python train.py --model="multi-label image tagger" --dataset="drawings of small networks of dots and links" --train_examples=48750 --image_size=32 --crop_scale_min=1 --horizontal_flip=true --arch="convnext_v2" --isotropic=false --norm="layernorm" --activation="star_relu" --mlp_ratio=4 --inner_norm=false --drop_path=0.05 --patch_size=[2, 2] --depths=[4, 4, 4] --widths=[64, 128, 256] --kernel_size=3 --num_labels=28 --init="kaiming_normal" --residual_init="none" --optimizer="muon" --muon_scale="original" --lr=0.012 --momentum=0.85 --nesterov=true --orthogonalizer="polar_express" --adamw_lr_other_params=0.0009 --grad_clip=5.0 --cautious_weight_decay=true --ema_decay=0.995 --steps=11500 --batch_size=256 --epochs=60.4 --lr_schedule="cosine" --final_lr_fraction=0 --warmup_steps=1150 --weight_decay=0.01 --adamw_weight_decay_other_params=0.05
Rows from block 6 of a small multi-label image tagger, named by matrix and row number. Rows with one number belong to one neuron. Each number is 128 + 24 x the weight over its row's rms, rounded and kept within 0 to 255. All counts start at 0.
After each neuron's rows are labels from the 100 images, of 14848, where the neuron reaches its highest value: "top examples" is what is common among them; "peak at" is the part of the image that holds the peak. Only what is clearly more common there than usual is listed. The data: drawings of small networks of dots and links. In brackets: how many of the 100.
# fc1: MLP up (model.blocks.6.mlp.fc1.weight, 512x128), inputs 0-127
# fc2: MLP down (model.blocks.6.mlp.fc2.weight, 128x512, transposed), outputs 0-127

fc1.456 [119 125 141 128 119 101 112 140 153 107 139 111 139  98 132 130 141 107 122 103 143 158 123 154 111 142 134 145 108  96 155 155 108 124 162 122 135 152 123 151 124 150 161 143 128 120 142  95 168 115 137 115 111 123  93 123 112 109 141 156 163 164  77 134  81 127 107 114 132 118 122 142  89 137 141 125 166 173  57 111 123 131 107 172 163 108  99 140 109 143 137 158 157 121  94 126 112 160 137 121 113 121  98 153 111  98 124 140 121 132 115 130 111 106 113 134 122 109 114  93  30  93 140 125 110 112 187  91]
fc2.456 [130 137 140 126 107 172 173 129 147 109 116 179 131 147 139 112 113 153 109 117 116 142 169 164 144 155 127 133 122 124 143 142  98 102 149 127 156 100 101 123 186 133 124 108 126  99 159 160 127 111 154  70 141 134 122 144 105 142 119 174 112 152 100 148 103 109 136 106 161 118 152 120 118  76 111 119  85 149 144 107 118 142 144 166  66 111 141 158 102 165 141 144 115 188  88 166 142 159 144 140 116 116 128 115  71 140 113 124 121 170 123 116 107 135 130 125 135 106 120  88 151 100 140 137 115 131 138 130]
top examples: five dots (45); white dots (26)
peak at: bottom centre (62); bottom left (32)

fc1.73 [153 109 107 136  99 149 126 119 139 133 133 128 127  84 116 139 120 142 144 139 105 108 150 115 142  99 127 148 139 111 114 152 111 137  86 207 128  97 129 155 123 122 103 196 138 113 118  88 135  93 118 141 133 143 132 116 113  57 115 125 123 175 105  98 123 112 131 109 120 156 141 119 108  86 167 146 145 126 126 106 121 107 134 132 168 120 165 125 105  88  99 120 138 104 144  66 106 127 114 143 161 146 139 134 127  93 130  74 141 130  92 149 102 125 121  97 139 100 181 118 128 161 118 139 130 169 128 136]
fc2.73 [162 161 141 141 111 126 145  98 186 127 119 104 119  64 121 154 147 126 128 149 143 141 138 125 115 136 128 107 120 102 138  98 127 135 118 167 175 115 110  92 101 125 147 129 159 118 146 156 106 162 108 113 131 147 103 149  40 107 101  62 154  98 103 145 125 131 133 130 110 154 118 165 133 142 156 120 120 106  93  98 129 119 156 130 124 113 136  94 126  96 157 152 136 163 116 149 113  95 116 135 105 128 133  87 112 190 152 156 125 152 109 144 151 122 154 112 152 119 115 118 143 150 143  99 130 168 128 128]
top examples: purple dots (25); orange dots (25)
peak at: top centre (26)

fc1.53 [123 111 125 118 170 116 126 121 124 133  94 136 112 155 110 126 124 149 112  98 117 104 158  98 146 118 104  84 148 139 109 129 102  95 135 150 132 158  82 108 110  97 137 113  85 143 135 119 108 158 159 121 156 174  87 161 107 131  84  82 163 133 139 144  89 111  99  93 135 152 140 135 144 100 129 149 107 158 136 121 138 124 166 137 169 178 119 128 106  68 141 153 133 139 102 105  98 118 108 110  97 104 126 146 130 126 137 137 125 139 162 124 123 115 112  51 134 136 117 148 149 145 105 108 184 115 116 132]
fc2.53 [130 128 144 108 151 174 171 152 119 166 131  94 128 159 124 139 106 138 156 112 143  92 173 159 131 120 180  99 130 152 147 114 126 156 133 157 109 100 102 108 111 110 123 138 158 115 112  77 130 155 128 139 131 142 114  93 149 108  56 144 151  78 141 112 134 106 155 163 120 146 126  96 111 134 176 162 132 101 144 104 154 128 116 159 144 150 165 157 116 123 135 114 130 122 127 160 149 148  90 134 132 166 155 112 118 145 150 163 139 135 170 136  94 138 143 142 152 173 108 139 143 134 110 119 125 143 127  78]
top examples: five dots (44)
peak at: middle left (64)

fc1.45 [101 131 103 134 115 103 126 126 103  82 138 146 154 113 122 126 133 152 141 119 151 146 146 136 148 102 126 128 112 131 114 156  96 110 139 105  87 145  85  86 121 123 128 152 145 132 107 130 178 109  91 145 190 146 138 148 130 134 145 117 144 139 163 162 129 146  99 153 112 138  66  90 140 125 157 135 126 153  68 140 124 153 140 166 147 131 144 137  84 134 130 106 127 167 128 153 129 167  73 136 120 163  58 138 110 132 137 100 121  78 127 124 135 141  90 141 107 169 113 135 117 156 113 138 128 119 164 138]
fc2.45 [158 150 123  90 182 108 112  79 144 121 117 151 119 134  60 158 105  93 138 138 117 118 137 116 174 102 127  77 125 159 175 137 125 153 172 102 118 128 159 141 142 125 109 141 114 129 101 135  76 154 168 127 103  88 103 154 146 155 119 140 134 103  81 148  98 165 114 126 144 121 177 115 162 128 102  89 168 116 128 140 131 140 144 159 128 129 135 116 101 105 109 124  87 112 130 120 106  98 154 151 116 137 144 126  95 128 107 150  99 141 119 129 135 141 150 150 110 100 117 152 114 135 111 129 134 161 143  96]
top examples: complete (64)
peak at: top left (65)

fc1.63 [127 168 161 155  90 162 166 137  85 124  97 130 143 112  94 124 132 132 125 115 115  93 142 151 117 117 127  94 133  98 137 144 154 132 110 140 120 175 167 108  91 156 160 134 133  69 154 144 105 102 110 167 117 118 128 173 145 148 106 129 139 112 147  99 153 109 155 150  92 163 148  93 128 142 135 118 134 173 126  88 166 109 135 107 121 123 102  91 115 114 158 136 170 120 130 162 182 134 112 149 142 148 164  99 150 104 110 150 141 144 147  92 131 167 114 154 130 131 125 145 112 117 135  96  98 135 162 134]
fc2.63 [110 115 121 162 119 125 182 113 155 127 106 125 152 102 155 134 120  93 170 115 139  96 154 139 120 122 125 144 161  98 126 156  80 142 122 145 129 129 146 126 168 147 144 119 120 142 156  96 155 158 157 156  99 103 131 129 140 159 118 141 164 144 120 143 138  82  87 124 132 142  99  68 118 109 161 135 113  81  96  96 100 123  93  95 129  91 109 129 106 159 129 111 110 128 131 102 141 122 117 127 176 103 140 118 156  87 121 103 132 125 143 141 134 133 130 139 147 158  66  92 165 150  80 125  93 104 134 120]
top examples: star (39); teal dots (29); dot colour: red (26)
peak at: bottom left (39)

fc1.224 [157 137 147 147 133  83 122 108  93 123 155 134 148 143 104 106 127 123 124 145 119 119 127 132 137 117 107 160  94  97 155 119 152 142 138 127 113  94 129 144 132 143 138  89 146 137 185 179 142 114 127 120 194 142  94 110 122  92 117 133 145 132 154 104 107 114 136 115 168  86 143 102 129 132 151 131  98 131 122 115 116 161 147 162 109 118 152  99 177  77 138 114 156 109 132 125 129 170 139 135 139 143 123 130  49 109  84 114 136 136 121 150 100 100 169  82 161 118 149 130 117 160 121 102 111 153 103 152]
fc2.224 [145  91 159 137 131 113 107 112 170 126 132 160 131 166 136  75 111 135 117 106 153 120 104  93 139 125 149 117 131 116 137 100 161 139 195 174 139 111 120 123 135 118 116 144 125 129 137 174 133 153 115  93 138 129 169 180 140  90 118 139 101 123 100 112 129 164 159 135 151 150 103 137 104 124 132 135 144 115 134  99 174 121 143 107 110 113 148 128  93 127  87 119 155 155  90 183 130 137 113 117 138 149 126  99 119 164 110 129 140 107  69  60 139 110 161 127 131 139 158 142 127 137 110 114 135 155 165 138]
top examples: complete (36)
peak at: middle right (37)

fc1.298 [124 159 149 139 135 165 139 155 112 152 149 112 131 130 118  84 108 151 157 114 116  99 172 131 141 124 115 117  91 174 136 113  91 195 123 117 149 132  99 190 114 112 148  91 102 151 145  87 135 158 122 125 161 125 114 140 142 113  70 166 104 104 150 122 145 122 128 125 137 124 176  80 114 134 105 110 145 144 136 137 134 134 159 167 146 128 107 117 119 126 170 132 150 164 112 130 113 167  96  96 120 125 125 110 144 120  99  77 133 136 133  98 138 118  92 155 140 145 121 158 170  91 142 127 112 125  97 130]
fc2.298 [140 134 106 147 127 118 108 129 121 109 101 125  93 146 136 103 109 144 150 161 121 129 197 126 131  99 103 118 131 113 114 109 100 107  81 167 112 168 113 147 166 156  94 196 149 174 102 119 115 147 145 137 135 144 140 121 161 145 169 137 100 102 122 164 100 138 136  97 141 135 109 115 164 150 123  65  94 140 114 166 176  96  90 150 148 139 135 119 113 104 142 114 126  94  94 159 121 142 147 119 126 120 138 121 142 127 106 124 145 115  91 182 144 136 110 114 131 121 120 141 126 119  85 135 140 104 129 166]
top examples: purple dots (70)
peak at: top centre (75)

fc1.311 [155 127 163 128 139 145 135  97 127 155 140 122 192 158 146 162 124  96 142 133 133 117 151 151  96  62 195 125 128 136 102 132 159 113 146 113 140 120 127 129  74 145 158 122 134  94  72 130  90 119 119  86 106 143 130 134  95 120 116 125 184 110 108 111  99 142  94 116 120 124 115  99 105 153 149 133 102 113 113 126 116 114 120 131 140 180 144  99 124 111 111 112 102  90 153 146 107 120 155  71 146 123 108 121 126 121 135 149 160 152 121 147 117 120 131  90 128  63 119 114 153 131 118 111 110 120 143 131]
fc2.311 [122 134 140 132 144 120 104 130 116 108 123 154 132 114 155 141 129 108 129 127 105  98  92  99 121 148 148 117 128 125 122 101 119 122 125 146 170 150 178 125 152 174 148 146 144 107 107 149 103 132  47 126 154 118 148 132 159  67 142 114 100 109  96 145 142  88 129 106 106 151 110 146 131 148  94 132 115 116  94 169 140  97 149 118  90 140 120  96 108 172  94 117 102 116 129  99 147 121 119 141 154 164 115 134 147 129 144 128 190 161 130  79 155 135  96 160 134  77 119 113 147 103 141 138  85 109 108 118]
top examples: laid out on a circle (87); orange dots (33)
peak at: bottom left (62)

fc1.33 [122 145 166 111 127 142 142 117 120 114 134 128 103 147 159 111 157 140 116 152 155  93  88 117 135  91 136 122 119  68  95 144 139 125 119 144 115 127 107 124  71 149 134 121  84 121 103 126  98 187 104 126 124 110 107 105  52 131 124 117 129 146 117 146  60 160 118 141 119 135 131 156 103 105 104 138 128 156 136 118 150 123 141 153 158 124  94 136 168 115 141  95 137 114 128 148 145 141 151 126 175 132 135 124 134 112 162 170 131 136 137 187 120 102 125 176 125  78  94  99 128 134 113 133  99 140 149 138]
fc2.33 [126 111 106 137 111 101 124 132 132 142 115 125 184  99 162 128 115 119 110 103 113 115 102 102 102 120 117 156 122 128 127  97 146 117  97 150 121 102 134 114 102 111 132 179 106 137 121 116 143  96 157  95 104 125 108 136 141 135  96  92 102 143 100 136 153 150  93 148 127 114 100  99 111 144 160 117  95 113 132 105  94 148 127  93  83 148 149 114  67  81 128 194 147 100  83 162 121 176 142 197 161 124 106 133 124 112 137 129 135 155 112 122 120 107 122 146 126 122 121 120 112  71 123 140  98 119 132 148]
top examples: five dots (53)
peak at: top right (39); top centre (30)

fc1.273 [116 149  76 150  65 131 100 116 156 147 141 171  62 104 103 122 117 100 143 128 135 112 134 124 136 151 118 104 125 130  95 162 129 113 152 149 121 114 129 135 129 125  99 183 137 130 147 149 134 126 161 118 139 105 182 102 107 129 112 107 130 118 112 139 153 131 151 103 118 146 147 128  92 131 145 132  92 125 190 125 110 159 164 172 124 124 108 129 162 132 119 141 102 126 160 151 159 110 110 152 182  80 144 129 121  93 112 118 129 136 149 134 137 115 105 128 158 116 125 172 150 113  81 152 129 100 171 116]
fc2.273 [132 166 129  93 140 120 134 111  85 145 125 162  83 115 129 113 140 158  97 155 155 188 143  94 139 100 111 148 115  92  85 173 129 103 159 132 129 131 129 119 143 127 113 143 141 113  96 150 119 118 181 138 160 124 139 171 144 122 116 154 179 141 124  89 152 139 128 102 125 153 151 157 140 135 161 120  85  94 111 166 142 168 121 127 117 132 102 158 135 112 140 132 134 152 154 126 155 114 114  90  66 101  98 115 147 132 112  95 141 129 123 168 115 120 139 169 137 153 135 142 154 111 138 158 169 120 115 143]
top examples: purple dots (29)
peak at: bottom left (32)

fc1.177 [125 146  83 130 112 114 130  96 117 163  72 135 164 152 158 116 106  99 108 174 122 106 142 124 107 154 132 160 123 127 117 154 154 125 119 107 174 141 108  88 124 160  83 121 103 153 152 132 106 115 122 172 100 124 137 124 107  84 117 170 129 121 155 137 116  83 118 131 129 127 131 118 136 166 123 111 126 139 152  35 142  78 119 141 137 139 115 150 131  91 116 113 132  83 132 125 135  86 144 122 118 118 192 100 137 133 133 154  95 122 144 104 155  91 131 156 118 132 114 114 105 126 118 126 107 148 135 129]
fc2.177 [142 128  74 138 139 119 114 116 163 158 119 125 134 134 109 122 115 106 107 143 174 128 119  89 152 170 162 133 128 126  98 156 154 103 110 143 109 152 112 151 150 116 139  71 123 125 150 136 158 122 132  73 129 115 149 135  96 123  84 135 105 120 135 116  81  86 113 184 112 171  71 169 128  92 100 140 119 137 173  97 122 104 108 122 134 170 138 109 124 136 107 154 154 106 131 111 143 170  78 112 139 145 109 162 125 122 133 133 106 116  93 103 112 101 125 133 107 129 121 155 124 149 159  96 128 116 142 148]
top examples: star (36)
peak at: bottom right (32)

fc1.389 [132 109  99  87  85 114 197 127 101 109 124 170 135 149 152  84 167  89  85 105 154 176 139 132 145 200 100 117 130 103 145 138 105 132 107 112 180 128 106 102  99 151 161 128 155 155 144 117 132  89 122 145 102 117 129  82 140 141 132 108 136  95 138 120 106 138 141 108 165 129 123 131 161 142  83 119 122 123 111 146  97  99  91 119 129 110 157 144 112 119 131 143 105 120 100 142  95 140 125 142 153 144 122  74 116 111 133 166 120 130 147 125 132 124 132 129  98 138 153 137 127 139 160 122 125  86 114 142]
fc2.389 [117 145 119 191 159 148 155 146 113 149 150 123 143 182 144  62 113 140 136 128 140 144  69  98  89 135 118  69 123 104 104 138 102 156 130  90 103  93 142  94 121 118 133 123 157 130 182 125 150 114 102 100  89 132 143  91 118 118 148 118 140 139 103 102  99 145 146 110 166 131 110 158 174 128 121 120 127 101 138 104 104 123 117  87 121  98 158 143 126 107 130 139 127 126  99  99 120 114 127 131 142 142 112 156 132  99 140  86 126 145 148 130 136 137 140 119 134 114 117 173 165 107 175 151 153 127 101 119]
top examples: star (34); tree (31)
peak at: bottom left (61)

fc1.32 [ 74 123 175 104 162  97 145 153 138  83 152  95 152 141 130 126 123  61 113 154 150 150 133 122 111  83 101  95 137 141  98 145 101 163 136  86 129 131 134 119 104 122 130 142 137 120  86 129 160 114  82 150 149 128 143 148 127 158 164 115 157 141 135 114 148 103 154 118  82 146  89 134  99 122 134 128 154 144 156 108 147 126 124 115  98 117  92 161 139 127 110 135 130 132 119 157 123 148 124 134 123 153 118 161 103 105 165  76  69 154 142 163 114 127 117 149 124 126 148 157 153 100 141  94 126 136 161 113]
fc2.32 [161 114 167  83 155 107 143 108 146 114 140 129 123 147 123 134 159  95 135 102 106 125 152 125 130 132 144  95 125 109 118 119 106 146  84 127 147 102 129 156 132 132 135 131 108  87 186 131 112 113 127 123 168 148 141 158  81  80 137 133 135 101 105 156 120 174  89 169 124 137 106 124 144 127 107 116  86 173 122 124 143 132 150 117 113 164  98 153 116 112 108 131 137 120 129 161 175  99 110 157  77 100 174 129 147  94 159 125 134  96 139 127 121 126 141 130 128 191  98  90 109 131 118 106 174 121 137 114]
top examples: complete (42); yellow dots (29); white dots (28)
peak at: top right (46)

fc1.269 [ 91 112 128 149 119 112 159  95 119  93 148 105 105 127 139 148 153  95 183  97 139 151  96 174 100 129 147 156 122  93 105 166 142 125 158 144 137 136  75 118 141 163 106 116 131 170 147 161  89 130 119 138 157 154 117 134 121 121 137 111 107 119  95 119 128 126 146 175 118 115 108 130 138 101 148 110  94 150 145 120 138 132 182 135 130 110 100 100 113 133 131 146 132 126 132 148 109 121  97 116 146 120 130 107 142 167 160 140 186 133 174 119 183 148 182 115 165 125 165 116 114 112 167 134 155 119 110 139]
fc2.269 [142  81 111 129 127 152 178 104 107 141 118 110 121 101 164 124 110 102 136  92  95 157 174 119  95  92 140 122 119 104 117  94  97  69 159 119 140 137 181 117 114 130 117 157 134 101 148 113 130 146 107 162 134 101  95 109 120 132 105 151 104 121 113 110 105 159 130 130 108  98 171  86 136 106 138 133 139 168 102 127  98 105  85 160 111 161 135 103 118 111 160 123  95 137  91 125 154 111 139 161 118 151 113 141 138 137 139 129  73 126 157 137 150 157 103 116 136 164 109 165 120 147 104 103 115 162 125 120]
top examples: complete (62)
peak at: top centre (25)

fc1.252 [ 98 142 140 129 160 121 141 137 135 140 111 169 126 135 140 148 151 128 106 142 118 116 163 102 138 128 110 130 103 139 154 152 103 133 144 127 106 134 147 185  57 133 120 121 116 149 132  84 108 143 118 182 109 178 131 126 116  92 148 142 102  86 185 131 147 137 164  98 128 109 143 129 117 100 114 139 152 100 123 106 114 124 120 124 141 110 118  93 166 114 110  81 135 153 175 116  94 101 131  87  92 172 144 126 126 148 112 150 143 105 100 160 173 118 158 121  94 124 110 135 132  82 113 102 121 168 129 128]
fc2.252 [129  96 145 150 124 127 112  96 106 116 152 136 145 132 116 125 109 156  89  87 165 110 129 116 113 107 133 116 122 156 164 183 160 110 125 120 128  99 121 105 118 120 119 106 114 164 118 147 137 103 135 144 126 146 113 133 142 178 138 172  88 143 139 165 155 136 149 135 128 136 109 138 116 147 163 140 156 106 139 150 151 116  57 123 106 139 118 147 106 121 109 191 152 125 100 127 210 161 143 150 119 133 101 147 134 125 116  84 134 144 122 155  74 115 109 136 104 131 129  66 168 114 126 123 133 139 121 139]
top examples: five dots (53)
peak at: top centre (30); bottom centre (26)

fc1.429 [136 156 108  88 166 146 149 121 133 125 127 116 115 142 157 145 121 105 132 118 112 128 110 141 130  81 114 103 127 143  74 104 102 141 153 138 136 124 148 140  78 143 142 119 136 118 133 173 159 136 110 154 113 143 130 154 109 120 114 102 102 145  94 116 143 104  63 107 142 135 121 118 100 114 104  89  71 120 159  99 143 161 150 103 176 127 141 140 147 126 125 148 125 106 111 127 112 117 128 144  53 135  78 145 116 185 159 122 105 129 137 155 140 152 141 123 173 137 129  92 117 154 138 154 109 124 175 152]
fc2.429 [154  99 125 123 151 114 156 117 142 124 141 121 118 132 153 148 128 102 105 139 143 117 128 148 103  91 126 142 100 136 132 120 162 135 180 145 180 143 104 169 137 122 150  73 122 141 119 108 103  95 104 112 160  79 135  99 122 115  90 190 145  99 153 150  89 134 150 138  99  98 100  99 122 106 128 128 152 148 101 121 160 121 145  83 103 170 193 129 118 122 137 158 162 153 122 157 158 135 143 107  88 156 117 151 159 128 143 125 145  66 135 114 116 126 150 145 123 135 108 138 156 141 136 107 116 132 130 108]
top examples: complete (29)
peak at: top right (70)

fc1.355 [113 153 180 100  96 106 121 131 131  64 107 100 123 114 114 101 167 131  73 112  96 105 135 137 126 152 141 122 142 138 138 101 109 129 168 125 138 125 160 102  92 177 119 109 124 134 111 100 149 123 167 117 118 133 105 109 118 122 112 100 105 145 129 118  64 136 175 162 118 162 107 128 159 123 121 117 185 101  93  90 134 107 112 121 103 115 110 150 163 148 114 149 134 134 131 106  93  73 152 117 121 105 124  90 151 146 117 126 145 130 150 100 169 118 143  96 148 128 144 137 106 142 158 100 136 117 125 104]
fc2.355 [142 152 118 132 162 150 143 126 154 147 116  99 151 166 100 131 147 127  66 150 159 146 132 134 119 139 135 143 128 114  65 117 131 123 108 110 104 153 140 130 182 144 118 151 168 151 137 109 104 155 139 123 143 153 161  94 141  97 101 125  96  88 146 168 109 173 128 144 135 125 180 132 128 147 133 160 142 143  87 118 139 152 116 120 162 115 121 159 120 140 129 154 104 145 134 135  96 159 143 133 165 164 149 173 103 106 121  88 140 151 155  93 109 152 189 143 169 120 162 127 145 149 132 149 124 133 135 118]
top examples: star (49); nine dots (38)
peak at: centre (44)

fc1.109 [152 148 138 138 159 134 142 171 111 173 168 162 111 173 105 135 169 143 102 109  92 123 120 127 106 126 133 165 119 147 149 136 132 135 123  91 128  85 120 122 132 141 150 135  81 133  95 150 105 123 107 132 109 153 144 130 120 115 134 106 129  54 124 123 121 156 149 130 147 141 142 138 156 102 163 102 107 136  96 188 121 108 141 146 112  89 174  98 129  85 126 130 111  99 126 120 130 124 149 115 136 118 106  94 131 116 121 106  81 115 138 148 122 119 128  76 105 152 147 138 100 145  90 137  80 183 124 149]
fc2.109 [121 161 104 110 182 138 121 132 180 129 134 130 124 137 119 112 107 140 113  98 124 117 111 113 101 149 139 167 127 155 131 137  92  88 128 111  90 129  67  95 130 143 106 118  90 179 113 132 141 111 140 143 121 123  95 143 100 105 101  76 164  88 120 128 159 153 153 148 142 146 160 148 116 114 121 129 128 130 132 136 108 154 169  86 157 149 109 152  83 172 128 112 106 154  93 152 139 126 108 106  98 102 192 116 136 136 108 101 120 134 122 141  96 111 115 119  95 105 109 144  85 135 110  98 134 136 113 113]
top examples: complete (45)
peak at: middle left (52)

fc1.111 [118 150 127 113 105 163 140 100  94 182 180 154 125  91 147 122 154 129 134 155 106 170 144  77 102  83 149 109 100 151 123 122 153 131 100 189 126 151 126 128 113 145 110 172 117  86 152 142 118 118 115 135 128 134 135 120 131 125 157 130 123 135 140 116 118 151 128 123 122 109  84  67 107 152 173 112  97 158 133 172 123 175 145 130 113 108 118  96  91 117 161 123 151 135 123 110 126 160 127 120 119 131 101 129 132  99 134 115 171 154 147 162 140 113 130 102  80 106 110 163 132  98 104 135  98 119 130 130]
fc2.111 [136 142 105 155  90 101 162 101 134  99 164 141 129 139 119 151  90 151 131 119 136 134 133 111 157 145 191  70 158 112 115 151 149 175 135 128 137 135 107 137 127 118 125 111 115 164 101 145 151 152 112 173 110  74 159 157 159  86 176 102 127 128 121 155 137 129 127 132 144 160  85 140 162 157 146 113 134 108 143 139 170 178  88 101  97 147 120 123 141 102 146 110 112 131 116 130 130 102 120 112 154 129 115 120 172 160 109 146 111 159 121 111 105 166 131 121 113  96 143 139 143 139 125 146 110 173 134  99]
top examples: purple dots (55)
peak at: top right (47); top centre (30)

fc1.358 [131 137 143 114 161 113 130 119 103 121 109 125 124 143 168 112 117 100 103 153 147 153 159 166 132  90 164 117 135 159 150 184 160 166 163 131 117  92  86 111 151 132  85 139 142  84 102 159 123 120  95 143 136 137 141 129 152 106 109 129 147  94 105 148 157 146 139 123 162  89 157 132 145 145 125 140 137 163 140  94 105 154 138 151 125 128 143  78 138 152 118  98 100 163 125  90 166 134 167 116 134 146 151 111 161 158 127 107 106  85 152 103 115 150  82 113 106 121 137  95 141 113 120  89 102 122 130  97]
fc2.358 [136 107 114  80 123 161 117 114 134 142 131 123 147 114 122 107 109 127 155 133 162  78 126 113 156 110 112 141 119 127 152 143 131 141 134 135 110 154 111 128 111 135 106 148 117 106 111 152 126 165 128 130  99 143 125 166  95 135  76 140 123  96 128 122 171 134 110 135 132 145 116 163 113 123  90  81 102  99  87 157 137 168 126  98 215 156 131 110 102 103 120 131 131  88 120 120 122 134  82  81 127 137 105  97 140  98 129 109  96 162 140 124  78 132 126 139 132  90 147 101 150 102  84 103 112 143 172 116]
top examples: purple dots (50); wheel (36)
peak at: middle right (42)

fc1.498 [143 148 134 113 140 154 108 174 108 128 129 103 117  85 136  89 152 138 138 146 153 157 135  93 116 123  94 130 115 139 123 126 169 153  99 132 141 116  97 109 172 103 170 125  78 132 159 104 145 151 114 118 120 152 129  95 137 106  63 103 125 147 129 113 111 114 176 144 167 110 124 113 130  84  88 116 121 151 153  74 141 125 119 133 129 127 128 106 107 169 172 128 115 127 115  94 102 140  91 130 133 151 103 132 130 126 114  81 114 103  99  80 159 113 136 138 140 184 122 108 112 117 157 132 130 117  99 162]
fc2.498 [152 111 120 109 112 107  99 168 104 106 127 111 126 130 108 126 161 148 144 128  70 157 153 104 130 134 124 129 171 107 113  88 136  84 140 115 117 147 130 140 126 105  82  88 120  87  78 126 117 109 137 125 136 173 144 155 165 111 118 126 116 140 103 175 127 123 123 130 161 136 133 133 128 134 105 118 104 136 127 149 149  86 103 133 146 164 117 135 118 109 142 138 147 110 124 101 147 108 127 150  91 147  89 108 156 128 132  74 183 161 109  91 104 123  77 179 128  95 103 169 114 136 123 103 138 120 171 136]
top examples: random links (38)
peak at: centre (43); bottom centre (29)

fc1.42 [185 131 127  94 121  62 119 137 135 131 134  96 143 133 157 117 115 107 115 160 125 107  95 145  94 155 134 124 118 167 148  90 127 173 123 120 129 184 165 119 116 111 151 169 158 137 111 139 147 113 129 116 123 129 119  90  66 157 119  99 112 123 100 181 109  93 105 125 113 170 167 136 144 110 138 120 103 128 135 139 103 127 124 121 143  95 124 109 124 168  99 132 125 116  82 113 123 127 144 130 120 156 156 147  99 169 131 174 110 108 111 139 108  85 130 148 175 124  98 122 144 150 138 142 102 108 146 138]
fc2.42 [108 115 138 127 126 123 135 147 121  97 109  99 179 107 168 130 137 145 152  82 141 126  75 117 137 141 142 160 121 132 135 136 147 139 145 118 124 102 110 200 131 111 117 132 115 174 123 103 144 163 137 167 129 116  78  81  93 162 115 118 154 104  93 115 155 133 143 143  95 172 130 101 127 119 134  99 137 143 156  86 130 109 134 136 127  95 102 162  90 188 102 135  86 144 125 125  95 125 121 172 118 115 127 136 103  96 113 132 145 136  77 141 129 173 117 109 130 123 126 118 122 132 138 174 127 101 115 122]
top examples: star (36)
peak at: top centre (54)

fc1.402 [158 132  83  57  96 134 127 157 156  85  98 147 136 149 140 138  91 100  48 125 107 116 170 110 116 150 145 162 124 133 165 106 144 125 125 106 134 135 145 122 117 155 122 119 129 132 133 163 147 111 131 139  75 153 119 167 133 161 134 116 113 159 122 135 122 118 158 144 109 150 124 142 149  79 156 129 149 144  98 104 138 144  97 121 121 160  97 118 151 151 125 102 103 138 131 108 140 107 110 105 124 115 139 125 123 147 159 130 150 154 152 122 101 132 156  92 158 167  93  88 105 153  97 103 137 155  97 108]
fc2.402 [125 120 139 143 162 124 120 127 185 116 143 119 162 133 159 118 137 108 132 100 146 125  97 132 123 174  88 153 158 101  95 158 117  73 130 110 127 161 145 133 146 115 115 139 136 115 163 141 124 115  75 148  92 107 167 129 110 141 133 168 150 119  98 129 128 118 138 126 150 165 115 152  99 128 165 151 115 158 130  96 141 178 130 144 149 137 115 109 190  85  81 115 113  98 147 137 113  99 124 164 138 147 151  80 117 168 111 130 150 114 138 132  81 146 116 110 141 171 129 121 106 113 109 137  99  98 138 118]
top examples: star (53)
peak at: middle left (47)